Rows from block 2 of a small multi-label image tagger, named by matrix and row number. Rows with one number belong to one channel. Each number is 500 + 25 x the weight over its row's rms, rounded and kept within 0 to 999. All counts start at 0. Numbers have three digits each. After the name is the row's rms in percent of the matrix's.
Before each channel's rows are labels from the 100 images, of 14848, where the channel reaches its highest value: "top examples" is what is common among them. Only what is clearly more common there than usual is listed. The data: drawn branching plants. In brackets: how many of the 100, against the usual share in percent.
# convs1: grouped (7 groups) 3x3 conv, stride 2 (model.blocks.2.convs.1.weight, 112x16x3x3), inputs within the group 0-15, a 3x3 kernel for each
# convs2: expand pointwise conv (model.blocks.2.convs.2.weight, 112x112x1x1, transposed), outputs 0-111

top examples: red berries (54 vs 16.8); night (49 vs 20.6)
convs1.85 101:503503489469478467525519504523474492506531487510491503438476456481491507514516490508507496494519489511518487502542536522515486469486514459464454525512539512507513464516520509502484518467434482482455462496461531512540477459461533489536528518489514532536568500477495477472501465482517512525520492504491494494552501511517481479484519488496493482509466501476465488493502487515487468523511555507502514441482493524524458521547501462477476
convs2.85 099:517468510505504527520471502480482469484468487517507528499498492531509523513516518462527524548505481489503516491485491555504492510522502532492486517465500513494518519495519477489498479498511499466475523468539468485517554463454496521504528412506510482499441505463517471502495437511465487511500518496535534518452509466505476455467489495481

top examples: pink blossoms (100 vs 16.6); night (81 vs 20.6); narrow (47 vs 16.7)
convs1.74 071:515516506494499468505467501553564543543548555529537538505517520481491488488462471499513494505504494485497512486483455447482456456500490478531512483484458470463538488507490506512502500500495483479508518489497463471462474499463489507523486509484549550541545529535531530544482498487497498486485486480513499529465520532478495461499508516494511510497487483530523533517514506517492484479512452519513495475491460506517522482506486461472538
convs2.74 080:462508499522448495474498528487496466510481469494457491529478507509501529476557515498514502476439498507494546486516502516494497508495505513454477495507486486506559517483504523502494502465524485490515497530488471498493501454493472454547466464480539527500512469453490497483528498482488487505476502514512527466476467433490482502491549486443

top examples: three-way forks (88 vs 57.1)
convs1.98 110:493465446524439441482509457476489490480478488491491472504489487506502529491502491491510507488509520475501488505527479498515467510504466497501487493481515500529490526521491519501505488478488505486445510481470467478455478466471490490464484484456427470507500481441524470431561534517516494501529510494494512504506503527502491484494509460487505441495503473472476462485517456509495486520556496520502488503471463480486455502509469508497461
convs2.98 101:495489484461479474468528486517490516525479465483543509497502493486519520473490495499493481435530503473510456534486471482484507467517504478489512480477499460513508491488464455480501511500511453492487485492547462508454470516501474515499486477510518471450495511560485477449506483524526507484544466526451507492496505531477442533506467484490

top examples: autumn leaves (100 vs 16.6)
convs1.104 100:492558514486507481514499507506495493493504492497494507506514475507492500499511522528500514531542551519537560502510536512516509499515509506516512471492502504524525481528503506538491489524522512508494524524467506500506536509537504521517538547519502489488496479496502507526486466476499496501497504472551504495544492527525499504495492528497504488491510488469446472471482467479490482492527473541528507496480475537554560536565558546584552
convs2.104 111:458511498479457517474491460510490527512513456498488535522495497519567472475514530481484518494452495540515502499492477499525478520504511488464500493457462506540527488523536482489553485487520498496499494513503474506498496458498450467501470478486565500486498489481497537493487485499471489502496471497489511455455500471459487466483547479452

top examples: red berries (44 vs 16.8)
convs1.30 111:498510499502514523475464466506470454510495410502485468508496483503489503482502488518504469532506455509501496512489469511511502489511526499514522473511515508468463473506522463500513521488512507476432514499415517488485509499495453523541473496506491476520528505526530533522502520540543501475534537494505480471505489443477486480498469463489506495493495486509501460514503469489493454536508460529521445512505523533510454513507455494500513
convs2.30 100:500522479518496547523542508505460513507484497507485479499488477520485454497509559475468491461475501502480511510503497519501490488464532537517524477459497512502475492509481506473484497533501481491508564545566541514466523544509492523503519487510505501515477515519531447483542544543532490500534480519464510454491519532498492464497485500529

top examples: thick trunk (94 vs 32.5)
convs1.65 106:502495514495477496476423480478470520455464490457469454449500471467476469495505504485494517491480505488478499485492497494517557494514555502510513473500500495480495483457457508491472484490457513462482521501505525483493502511511499486512451482468489487506470486496462477458481473473507483461482486457522508517494501547435466503479513512464478505495494501435467480468453461481503500494501508497476496461485458498493511478504479492472462
convs2.65 100:501511539486460453507506523476465513498469486497496467497464509529471510472513461480564484473501486464464466503490475535505491445500486512493517503534525506516512489470491486514490516490508467483486503512487488490473487531485532524509486544512454463523498526473491492480506483470504562514500486471469511475516457532490447526491427503499

top examples: two-way forks (70 vs 42.9)
convs1.28 116:498447510521505499477513518478514517483483510498498464495473457494503502487470484477524527467462510470501453493469496498505456506488494470485487511515521500489501520522443493526456507480487476511525484482516515500443517490454532494457535501439494521504486502489517453515484502543426475540508409492492531528502461514505509472488478508478495513489480489496519525474483508487486472467529509487463520520525466496513508516465490498492446
convs2.28 122:509489486511502520496469480552530530512528496518538508501487509479498525472472469482508491513471513501510455535493479471482458481467499492487447467492513447501506479466518475497518477551483505507498503498500487521534545475554483466505426520526490492485497541504498482509479465523433485494500497509507482475510510511505513566504496453495

top examples: leaning left (45 vs 17.2)
convs1.53 093:535471494534533484452483510486501489474483487476501491481466467527515486535537519467439532528476458521550483518487524502477481491504473463473470509480506499483498498549497459519544484459509489466498476476482450495504538476478537528500472523503527482511509506478477505508501551531459497520481451493482518501453492524515512508477461497509514456535521490491484512484472492498487495498483526544502454466530520512513499449461495487484479
convs2.53 098:492507497481521506515497492514490458473502505539476484485485530506492523493479455494511489541491563503490511507499503490484484492475485527519487489520503476487511514534443497481420493501464481495461482479513543535480494494432460481510518467457487522489430492472492485523458510505478466496511494484474489510516539504453515506545513471491

top examples: green leaves (100 vs 16.5)
convs1.48 088:468503485485499505504486527569574530569589544532551529460499519479478507482479501454536503456512494493514529488506514522521522497512509522514498509515489515527538482498516500524523486482515472495490518485481481506496514503545486476503513511517567551520542525518546548565480507519512519513471482492497481537506498505485498510474512524493500499486498532513512494506497499487500515476512496508484491529515529499494507542509522475503491
convs2.48 083:502522515501443492476480503493509516508470459505482525516481494480471475502544503482497516512470509511505536495514478486572490548512491472458485471509470533523516485498487495506505468497472487523509504497477478522508506453498479471502489484498562504492497483467492569538477471496470487463490484506489502471474487467491529466472565477443

top examples: narrow (47 vs 16.7)
convs1.83 108:489515511530506496514493489444527530489465544503471522494495518508495493483485502476489507491502513481496492524485495503511477502516482514500501513477523486481489492504419474521482428518506499515515491514522487511505480497466509512500479487529553489478486495497478542486524529498545498514516524509562484466504493501479514486432504424463508472500489535448533516524469529534463531497487523493480488538512441441501507490516517491529464
convs2.83 105:508505491502506488491473527503496540551520483560535461481490515516505517496483505508468470523516483502473551476488560473489541466529492522496472458504546521524484532493453482473456465470517467501519466498525501516514529510494457529471559468490512504471509480456532492463519510507536488492506506513510469530515506511486496493512522522518

top examples: wide (43 vs 16.6)
convs1.58 100:431525533493516525449485510491505482513519498525510491508494483523521512538534518469487465510504485509505490464541499499530495479500484488504475493519513502493492498471567514514501521490486461463468480493492506490507471488531510479540525522494469508499492509528494463517507448532520463476541499499476447508512452470535458489478454475533498503461480499524494483511505497501512533421516499445514545441473517490516493496511493508466483
convs2.58 103:529499492505516482475447438499478494450530487517433526500519459550479532510531478478466512536500532484501473512470506498485494508498475416501510520482493503484511515517468496476488505507466521486494525472489504481509516476529495458496479517483497503470457510494443494484500492540495479513500496522520439480473479502535528479522500504508

top examples: thick trunk (75 vs 32.5)
convs1.46 096:512488459524493486463487546465498507500464488481468506479468439480472473491492490514548467488471480499466493473501472499473514480474515484506509517505501478515508487469455511460473480471539473492476506463459459469510537500495505508526465498532492482448522487473464480530551510485537522509463464546497478482463480519529535495527475455481491519532520476477486474496461484466486507491472479510501490470500543481486503533498508513464526
convs2.46 094:501478518512528557473541541484481502520487518496477522493470457497491428505496528502487498434482470481453504506494488538475497512480509499540475499509491494555496479490507505513495545510467551532550527499496483535537527502472521521492501500525454505505524538511530483499518485517536473489500511486551469480519524494486503474529485520492

top examples: autumn leaves (98 vs 16.6)
convs1.111 107:436513514480493514513485547481522539503495519483478501506515527544466464528464435493470496507507511517507513449504503456528518463526541459506544503472502502485487475504529538508467498484476469476505505483499507478520463487507453493514475500517468495523481484491513523510502547457542463487517471513492464515521474501501470470447486487445510518479510546508497483482481508514506512504518506515498455487461483457497506466532533475521528
convs2.111 108:492500502522495502470502474516494501502515465502550490510510453508527503478484555482510528488491484563488502475537509508521514495508483474521465526482483504508502496449471523465515495486501511539519467507508474542559497494543440471510506526481530491540496500509470525534509518535512545547495509508557534477467501506528476496493477530465

top examples: green leaves (50 vs 16.5); wide (38 vs 16.6)
convs1.99 096:494516526479501547481454569520529527502501515486488507531513519535491494499476472498504492510512484503483501486452485489490506504506508475516534470488539457482534517513523534531556475474478520541539485496537486439518463500497476486497477523528482494505476480513506526541481477475514465475466421487510477483498520486494493501488464462478496494505506506437505447466481498517508523517481456513531507479490445484508523503507515493526522
convs2.99 089:484475501492479489482528521452487482521506500514533506510501455557502485506490508487529506555467460531459533460500445510540516490500518524534467521474490514488535505468453519487531478526505512521509491529470502551538519496494483481501515494493526495526486462454465553497519491479496519491500529490543530469488483505492515473503488553493

top examples: narrow (39 vs 16.7)
convs1.5 088:532503493542496453501548517499502497531538517508531537502510489494509501507513506545491459552513470490542523523494547508482505506505510464492491470525522489479517506519523482514504489527489498487533519480525487469494498543522493522501486492501547550521510504490485530496521557564517508510449503507535519537520508551513490496439472448466516494476496484450529538487522508467471517502510474497501481489531485503497540522503541492476542
convs2.5 090:471554503462516476464489482535514476517500478530491503506501512494528482497480457515480474499513492530494486510466526495492441505491498486462478497481520492498493463497490483532505543486494477514503479516486443484440498490463503459504482501451501534486502509531493474544503496544498518519570497527433487519519498481546525459494501496522

top examples: leaning left (44 vs 17.2); autumn leaves (38 vs 16.6)
convs1.19 086:497508548507511512504480442496479483515520526488515530473499493468501518520568529491463464499521527509515538435484516450501548494538531513486541506501479548521477495477493465502533511535524510469506525521513496502520489447465459479476495493490514483463491500532507499535497471465548522523507520503468460456505517540469492535508516476474470493475495484487462447491484525510509533493458491503516518494502531489482505500511529500491497
convs2.19 077:548477532523502520474495566469500449481453531498457499496508513511508444502508515484501508501500491490474520512502477493493504523547515497485495553501480493473497495454475485472493479490486537512501509533440488535465475503467524509469511452524479458495504471482483480502509481487549533544509533486515470492485475485531492490531463528511

top examples: thick trunk (66 vs 32.5)
convs1.67 094:489453522457469505493491505519492504503483488519498487506500534510482521505493527475478429480494492506518505433510506426505489466495526489465413477506462515514496497510511491494486501505476535472509515490525487477525460455434483484491519489474501499484501489493523507497513504483510476486500495483472462437505501490545512511499490505516492517527501516472470530487479512543537511481450473481483521474479483486465457482505493454517546
convs2.67 081:460480527487508490514531467474478511477461532474454498511469507470472446508485512507453510483510501457483524470494448485479499507467553489510546479569480486518502487445504510487489482493471530515511490489475503466531489484474473506499517458522488474516509521503472459497520469495531463494505499475465486501531466480488483525526502493461

top examples: night (70 vs 20.6); pink blossoms (68 vs 16.6)
convs1.105 101:465557483531510488466523452512526527533521522510496513500464524502500505502503479516501524536503517520520510492486507429491480412511489483539534474513513458514453482475505506498492496532506473550476552491511497527480508497481492504478453479525534511500504517487477488488561522531504490513514467500511536509475510482500488479501486507465503486426498499505522515517528493470467503531478513514534518492503527487479498463491482433496498
convs2.105 099:499525510494467496507505506492492470491481479514544459499496490413505527508505520457461511499486480519512479488462492464519517523510481510450508454521504487506506482498509524508526446486524495486469518509518477481478464538473495512529488490462529521487487498492505497489475503481487465485493509518446526500496508484544535520423537447530

top examples: red berries (51 vs 16.8); autumn leaves (49 vs 16.6)
convs1.13 103:480506461502520486481516457532455459506513486509507495473497525488468475510499486500501500526490514499492498524494502500496478507481483499477525567516500559529462488531507483495510482501469496475433528493469521499485465480436488511470478516489454466440495515491487505510433456466511520522489523519514491503503496497506512504508439496527502458531533465490494481529520471485511484459472487456517482455514486517490480539518502537528481
convs2.13 116:526485446494489494489483479487517482501497460471451486513539493518520500459521494467477530493515510468539501500515492512487455543530471515503512478483494479492502525483493475512497474495462455448454494471478492487477517494468493507485503498476467477442462507525479488453470464488496434471501470529477463475490466544504489491514474485507

top examples: wide (45 vs 16.6); white flowers (40 vs 17.1)
convs1.50 101:464416443545513514499498494483494514490486505494495492519533540473455510468484483471508510468512472492528472477490456507500474500514493476515527501495541509498492549472448504501525503495475468506498474493501510486525537448499533502527536486536485484508502479463510501502536484468497497532495497506502535469425484490485498544497510556466499503512516495500496501494502515486514522472515507485476433520501493478513459467477454497504544
convs2.50 101:476506485501538540508535516439456479491463514499484532500472508535482464504461506506530488518506488491456518488496489460480503523487533535500500486489493501484514421411456538475479513518532521495479532518451515472477493492483503510508551454476501488519508505494491471502501482517489530514501524471517476513484474474495495486507495490489

top examples: pink blossoms (79 vs 16.6)
convs1.109 100:502492497489500484497503512521532509517509491502500485502519533513486484526496486486469472476494488475484512441478440459516428487464470509522523532523509505484483465469523502503521461512494467485482485499506497499498479476476478512475461480509525494484501517489489504468480479468524468515494529538510477496493495479530480479458457436439517421478488468487487501465503502464511496469468473480468496442514539470461462493521483481491482
convs2.109 098:463481519481505491532493482512499521530480545446501512527509523496515482445526536471524503474489488488488483509533493475503495525476552495503483462498490502499538486499468509484512489457501569493512509479489557507498430467521530490523512514506558525506505528486528492484548475498484445515476471526493500468477506486532508510508504478469

top examples: leaning left (52 vs 17.2)
convs1.59 084:539489509545511455462526488497501513498505489494486477492488495493514516507489522547465482522480473525513470553479516514505481514522444478491473526521493535516505512542509446510531479456522524518462503518472460499497522484496539464494478509486518494495531516485494505493477556541448504514472450496482542504439516528441503512481488513513492498519494492481518518475492482457476487532480470550502453496529477518526489473518505461506482
convs2.59 089:494536502417510483477471507551490500514498483553483508483487523509491538529439436492505482515466519509517502498483491513494492477467509517489480492506509482504500503533471482498417512508490515520496490478524508517470478490465486502483513484442491496497460491484496493532455533527441482449524522501500481516505480490495500513521506468477

top examples: green leaves (100 vs 16.5)
convs1.60 070:486523466469531510524500490548570522547566536523543526492469484496474472496490487489503453498485435502507483488513511526540526498512492528520508508518507502503541486492526515520531452487511469498494506459477470498484521504544500514523527517522556558530536519538550526563490496526517511518457496503499497522502490495480510480487484485501483490498498508504510498519520518512522520495510521504487511546502532500489519538508529457494473
convs2.60 065:500520514498447481459472485486510531478476459522485512510484470463464483472551505487485507490461491501495535488508488478575492549492485476470485495501474520525516480492475493493507472490487473517501501486490476513509501463515468458500467496505553505492470494473478561514480454517485496490495499511490496456458489472490509476482553474442

top examples: thick trunk (73 vs 32.5); narrow (42 vs 16.7)
convs1.95 107:470475524473476488506509505526501475542490504502516513463491507483534508499517503511494496492486499512513493545485471502528500484478459499500513512520503518512501482462489480477485465452486471476498483475498504506505533516441518520416542546461519507465469497477461487442504470487500490483494494490513520441483503474498507474477516510539542537482561513489514503514500550521489549506497531519499537514471491532467519530447529520470525
convs2.95 114:503519467449504473505497474503483551531501500532480490488497499524525518486494496527483489494495497501515487484466561502505525502480551509515539458499498522509484516529498490492480507497524463503507518506518508492494502507509457545485519501529500476464470512488444513511547526523504477390523482503522463499553489487476490523549482494517

top examples: leaning right (50 vs 16.6)
convs1.76 102:486481500468445503487458506508497499506486507485475481447464473477510504538487504541513491446456485484473501478517508528464535479480517555507493460468486523505490494486528480477502487483503495513430525521463531498462477484483448470500471467488481492486481482506482491496484502520499491481531480511465507469465494486528489510464472484467507516523496500422481500487509506537500504476473472446474477477457512554510493500484497518505456
convs2.76 111:515497505499489546504552480510510510516512512462529545500482528500486489514510451529542488474476492518488507505485445498487493474481528515497497519521530437529486495486469469478498501520527522529471478478469501535494487529462496553501513502497467491514500443479484490462521500445514478469477522517520474497478496541488455542483472493545

top examples: narrow (50 vs 16.7)
convs1.11 107:506489470529496514520500501505509529525505497493518501476487483482483492497503512493510482507487478538502481480434470457489494478451491498492481510513488483507491506458429476483474490461453519490491515494499494472520424487514495505514467518513475501513499502521516502513482488497496513490519511539467404453447471462459436458484481522466485501470527500450483488486512480465522513491516522481488515524510483490506454483532485466507491
convs2.11 094:479501497498509463519502477517481529493484512493444485505500459523500459477497540494449481462511491503463458507524496483495442516472539520535472488500500492499495445470471529482466512485510513516547518449519521517491471510561511514525496543540488509517503527501476481517542496535520529535513458496459475463502494481517500522508482512509

top examples: two-way forks (72 vs 42.9)
convs1.14 101:500509481463494448485492528453500442477482535491470508520517497502490497514506473507489492493496504505465511543542514529488466472523486452513460503503499507527513521523508502511496485534446496504495480483560464494504472459517466506510520524476426489529472486496517500450456484540500507511501494481541517539556494485502500451437504476491519497496529466494478515487511513473533474450504519482513470503510452506501483506485518494527484
convs2.14 088:515521462485497480480536460550508457518469478469506471501522467491526498503447520529518505475503515475454464488510467553516456512517460533516518482476478502493468494532493514507500505504520451503519484456516467493487482495439512512489521502497529484473523508557508473504479491503528503472540515520476526513483499514451501483477514537470

top examples: wide (39 vs 16.6)
convs1.39 107:561511471499506512480485491526497488537497515450458514493490498502483498471454497527526497471481463491492460484496456496493425472431455505534473476475488496509514531513462519506508489489492528486481502488508435457500498503507479492472506520500546488489494492512464477476502489499497507506490505498494530551447479439503496460498506499454494483500490483525504498522496519445456497559493475498498509468466489497490484509488482468467516
convs2.39 115:472480489510497530487525496522482498514478480491479489498482484546499569517477498456510497493474505491464495525461437504491497458433495557487469478477499463501496462463476483488473496470523483509513561513516508488499445529519471503497509523500469519486492521493494455479478506512489513517493509504515493439487521500463515548501487470514

top examples: wide (36 vs 16.6)
convs1.90 107:487518516476516516493469459490526487507486523537465478477493521469489471518505482489500498486510498484494484478435503533498473531520515495508482478500484514470478526481459523498475522482517509533508488490534482503491475472533486469482499544500547450470515504471515510512473520480488473500519460478494437514512495468539521494520471502529474482524511502516538447452458521517456499452484475491516485526536512412474493506467516498470484
convs2.90 113:484519489552513512505475511542451489513500511535516490475501461463519496527456516489513500515507476511465528476473494478473513515494468531514489519488517518486490514471442509492480474545531527487499503529492506499475537550506490504502544510490520497511486495447460469498456506519498543516538500435519471487475497468526529504530533469537

top examples: thick trunk (98 vs 32.5)
convs1.10 106:517489495515514500534513495433485463489482496481533465502480481519513474516494487520528485495513492545536512494469434512504480503512463503480475504517514488517499535512498545531491513465465498509433487540464484537440494460485516481511530459493504475474518495496523491507506493509517501536510496524472443447481472461485467464473480484511511452514494465516476475530524534515498496506469505513496472541487496465480471476503541469510516
convs2.10 100:492505467497493500468560498509535430536522488483512495506492486497507478529509528512485500462525489502493516474514514495468489511477543523497518429458492482502510482489475479445482497480538458487449503492513509483459478529465502510510514471545489517506508468506548513509539491493480491510526481538470487521465503479514464516484498437496

top examples: autumn leaves (100 vs 16.6)
convs1.100 095:476515513503494527524542525499503479496496478505504520483493458491493499471509532503504535538548530563525516518467499543490506505525543493488480481477480498508552488475502508513503499491513507484533512505496536535535523513515522511494542571540529513520473479512520504534495527501514492463501458464525493464526489475549505490518479500550499508518558516491509515484503484503517477499508447496527537472486462514502523531508514524555563
convs2.100 088:492484514456497517496477489488486514521509502472475548517503513534572466473536533464515512483453512539509527484506483487528467510504540547460492512465467486500554489504518474497537503472497536474480493505487499516494493456475499503488507472465554500461480481462493546486488468486470485534504487475493524462510500468508478473509527510472

top examples: leaning left (41 vs 17.2)
convs1.51 112:536519462483520479421482479503474497515487496522503482496480469494499499501506508511433476517495480489526512516503475500494462472499467492464473513511524531518511445553517443523531472466459483445495479511493469496506484490483461509510463489519490500490493502511496515527436513522467502513494463452479462537463490482506476486491463507497491499505504501471458489482461472495511497520501431498518477446516513501482515465484481497489495
convs2.51 105:513536471449479492485529487467505482445477483543495505479480521529455512472479460498526484535457572475515496502473460507489512465505537512487497553520494464511525524503473502476451533529496502518468455483526487487462528508499504503500490484525463511496453479492471506511498494505514492477528526487494488498514510497504483508568488511481

top examples: white flowers (100 vs 17.1); night (100 vs 20.6)
convs1.57 088:477467498490502509455462549464477485501504496519513503526567582542543504567537507512517528516524502512535495471455513478497517463496532487477490496478491527490485489488475461491503501521498503483482501489521519519499500551509492530504495495519488497488514512502501502506477474477465485495489480499536535553538531519544525515528527551545532488567528505488480487507509522481479506509473502489512519477496507503464511511504554500480518
convs2.57 071:513494509495497481488541489455542525495467488458511547487485494518541489494490542502444479480502508527492493525448521498494502546539475472515466489490501485506495496458477499494537495491520507533514487494518483498539472518453518486496465498515530547483522544511491455505490462465493503485484501494516485531473568519508563521487512522520

top examples: leaning right (36 vs 16.6)
convs1.23 098:498513505443489561520480511499447460492510473476489513467489489496492511507456457490459459515512483472496516495507489463533529524481461515524496508491486512442489515519483537492428455472508488437469476509466488496515493531522525481450482487518501514432483490477471528526510491454502496464450513549493470476486519497473511527516495499475517511501486501523480446493516493500521500494483480485530493485496503507463485497503511483490496
convs2.23 099:469529471558498509493515521545500460519472499519508444488491493454479481533502519519472478513507486513500525484438534544511523491492479514521527513511505525530478517484465476525504475498547454518524461533490504515503503504434484492476517525508497515540517496504476498486502474483493493456508572540510498529487493491480524522514529472505

top examples: two-way forks (77 vs 42.9); autumn leaves (46 vs 16.6); wide (41 vs 16.6)
convs1.34 104:518503513498521497463468501526549543549505517495475464468500516468475481472440485487500453502500485493466453507504469512489471479444458499520439511510496484518536538523506521520511482497477491519535517511484469468467509485499466505458470490528504508528506517501470476489503488541504524509470442521503477471450493482493515505488475468455515529507490474512554536535514520482476441509512521495518491478472492480495490512488490490489474
convs2.34 106:485520497506458474467499521515477499491501486482489485486464478529472568449499528534520483476484525471450446499489491553495464481474494532506466495468510483507497470488498461484459502512474491505462519466549455508531507501519476502507475517495469488436487541517489508492500513503513493497501495499546526493494516513492465518491444536496

top examples: night (48 vs 20.6); leaning right (38 vs 16.6)
convs1.36 089:516507469524519485468492472466472527495504528481450443460491476498499522500498473504481450494473475501460480480468480510498519516480503520491437541535475535484519519512512526523509464455476458470489503508508474437440535495468501496472472480495489486460513511493476481475536503475530504482473481480520472465481486478506507517524482469512489467509521514478478489524514515482450441483492485507521500479493481462461494480496521487465484
convs2.36 091:512489517537496490485514546480504512525503484512495532495470502506470494458495529477556502507507501449526495512514470499487499500492524468477500528499490496487515518522514487452483562461497512506493537462531518530493520521501498504503469494519458504473543508501541510505520471537519456505508495476524452469539555492521525537507475555557

top examples: three-way forks (86 vs 57.1); leaning left (40 vs 17.2)
convs1.106 101:522542449505471459516468466491504470481504482492502491481516547467510514482525460485498487468483480525500470495468471518482484492523519504529436474501468519473495500510552480497494526467488508513459506485437552479471527474479516507465477500506526477466524508503498499535474486505498474517518525474479510480462484479454461475502460482517486463490529497520454474527502449492509492510490579491509510464479509503489477514494496494507535
convs2.106 112:522534509447534499506476478525499482476525500495514494499501515481492499494396509498499507470481496496485444505497497507524461459516512457450487497553536503476483509483500497503493501496480523544487498491500502500472490506501529485512451488513496501539472486491516499536464474508441520468507495490453494517547506491486489506497474428500

top examples: leaning right (62 vs 16.6)
convs1.71 101:482481516487497494476523472538487502504502484518499476512514535497538510503496497475518493465499501475538532513491535508495514531436482488527505474483495479523576483490447502499479503520500487509520450509500529532435465450489467514534483551521532498506507482498512481484476489473477499473507510500463463498458521528524537488510504523503531513501500494532512477537504454489470462470445497470500521502545512487502512466481496472475564
convs2.71 110:526519464458519478516486557508486469517453535477485514497494496466527472526448514520530494504520500473525483488468489486523507510517496525502508525486493501451483525534460456526474479471534444490554533502512486467503477479481504502486474481515509509485498468514508477500500488452481533437518566500480507543488504489488488502504510515472

top examples: white flowers (43 vs 17.1)
convs1.49 077:462428523481475507466458532454471483479476481499493476488515522519513500546509502462511534478485508509506490458447532449473528472507531511492516476473502495500489496484492473506516500482482518459531451471550531554510497492483511515473481464476473469498485495494493511485515487484486485505504466500543496523525497513540516490491509515520499488560499485481466471494495494478476503456443521467473533491505508513441511478474543498507512
convs2.49 065:492491511536487506496491470489510511474450511473473520487487469478528498509489514504428478461500492504480485506472512514490496524548473447498463458489500511475485487474481486488505492493476541528489534479550478542522483544480521488492460514495501528497515520546491464478526473505520484511523478501512469529487522536511555492463511537561

top examples: leaning right (36 vs 16.6)
convs1.69 103:502509482533504452490535487521506502472507526468517503489494462486508467471498507487473567478509529515518506538471473525492472525466458478461571437499523495521483494497477486498493500509544520541468525530507488430491463498533507535523514523472519523500465486502465477482491484469482500485492492547486521500540525503513506486474494493494512483485510503514462467518512523474513509484520546518519516494493473480456531464497521442509485
convs2.69 112:491547468516493505439487508500499488494494455486491486493503482513508510499496474511505463518515492443555453510507500513477471498492448498452492523478495492463508506520496463533517505500443503496472448516512497515507541466501518480500452505497500502481492511545469554494491476495513467432506530521492496492493508538457533512470516534482

top examples: leaning right (60 vs 16.6)
convs1.64 099:514532475531503524528484504483485513495493496515528500469478468483496509507523491516524513521518465524460464500441506467518559497512535497551538523504450513477490491527525457517506483488461471438509454509531441516521543519486511501489466495483477487502515483486515512501486515527476510501485474486543474519521465503466527491494491485486482506495516494453499475464514532507485493512520441505521479493514474470556549515490480538495458
convs2.64 110:476517480470515477478493464541506480525509470488552522482490502475504525548480499508540481504522487522470476517493466521517516501500479515516460513500503519493439471485516529521536498482499487511520476491494472498511479489458522514505498555431459490526484514515528491528440454500463567475514497523474530506519501489492509521463503516522

top examples: leaning right (51 vs 16.6); bare (39 vs 16.3)
convs1.45 104:466483500510515526551516472529495495478489483512524526525496491469485483473487518503490450484489447476475497541486493504491513485489505480470501556538534544432481453464509500517522531550502522494481473462484494496503454488495509512540560487473497496496494497524531511491451493536491509541551516454476489485525500501507478487485556533540485464469475511514504506504479506507508500515490489514512510555501475547500480483467477492491504
convs2.45 108:463504445455520498526547504529511473509546509458506476472476484486495471557494474540499488497482479512487493465518505529482479520519506490533516483538501497499509481540476497502486482455522485478510463469486528456494500497483517491467468464492452472497497450493514472499486470472456475464507508494452510549485499480504474471481501496463

top examples: leaning right (46 vs 16.6); spreading (41 vs 16.2)
convs1.54 097:476507560521525530520507462471494489479512492501505497513517493490480465474515487502505475476513533510492532459494508478527561508508552507522489487491476448487489472520531506522499537485464547490461453507499518554519503502525516517538492505462476474480485504494477526507519506526512516522540492486552497461479480505500489491504501478506475470488494445479475462486498508490497525461453473466523524524531518510459476442511539517517547
convs2.54 093:515476487491502512501486538545480464486474498489459478482480471548454506519479502536506486502491531464505473478486509574493490476507490493468456527481505511473480502499474498506472547495528500503485561462509512523489493524490476496494441505526453485499517500515477523484503471505499474492530499485524524557484467470491502508453505553538

top examples: autumn leaves (69 vs 16.6)
convs1.107 098:517503484487505464484490515535507480499495506455494505486507519455499516439507484522510518509509501522500502501472460549510458545503468531497477523504493475501491526490497527491504491461490528530525485521493504445511501507478534500425520514500548499462504502475495502477468500465494517485498477469501484512466508522465473506478497458536506428561507452478522482515502464550514488498471481497495531465480471500489472564507474528509511
convs2.107 095:529531509457528517499480466490498478492497501478470490511509506541528490456551477499528522494478465500520498517504475527512487537539516516456495480540487484451548532505472495490480537489456512520495486491502519511529501492464545485506491464447498502544476430509516509466457470492487499444494498515476520502512500497492515488494486545469

top examples: pink blossoms (100 vs 16.6); night (86 vs 20.6); narrow (43 vs 16.7)
convs1.70 088:503497468528446500509521514525520529536520522544528528519517479493487493462507499487456499520495478504474485516496485521512436518534468477434468506513470514500471497487493506493491509494494422528517471482531465489500513464513503474477494467498524513530537517516540527511500487490498485493484487506488471497496458454477514487509504481501491492484511501509513510525506531527538543462472529514459518499459484496427454528480521529506451
convs2.70 086:496473481542480497474475478536492502475493481498469451523485494512487526493545546485437533518496509492491486493555486491500486531465492520482481437525490500484508541464506517488482468487483524519513524484513469508512502465530467453539479509455499516529491472459448505516508523497503500542495466481522495471484476481515514509512559487506

top examples: thick trunk (62 vs 32.5)
convs1.87 101:476519487490496504505499538506521498503504539500500558484469520494509523503498483506527475501493490510480517519490489514481463549479493510475519513510518499518505525486481535445511523417499463514475504504512485498511477457550501492546475500512485487472476469458518488459490514558493490529485506525490484512497493519494475480535446496567458466564461499442515498512467521495473506512509539523498471488501469495552492537498495499482498
convs2.87 096:488488498570518507475479514542512520483516491503484506495523524504495502497509514478495509497512480522489527476487504511467511521507509456510485477445509489500498489478493485418512554429509522502498519504518507549535527516552520498522534502487483489461493494478539489500519471535518509492486478494528478474415483510529531503474485492531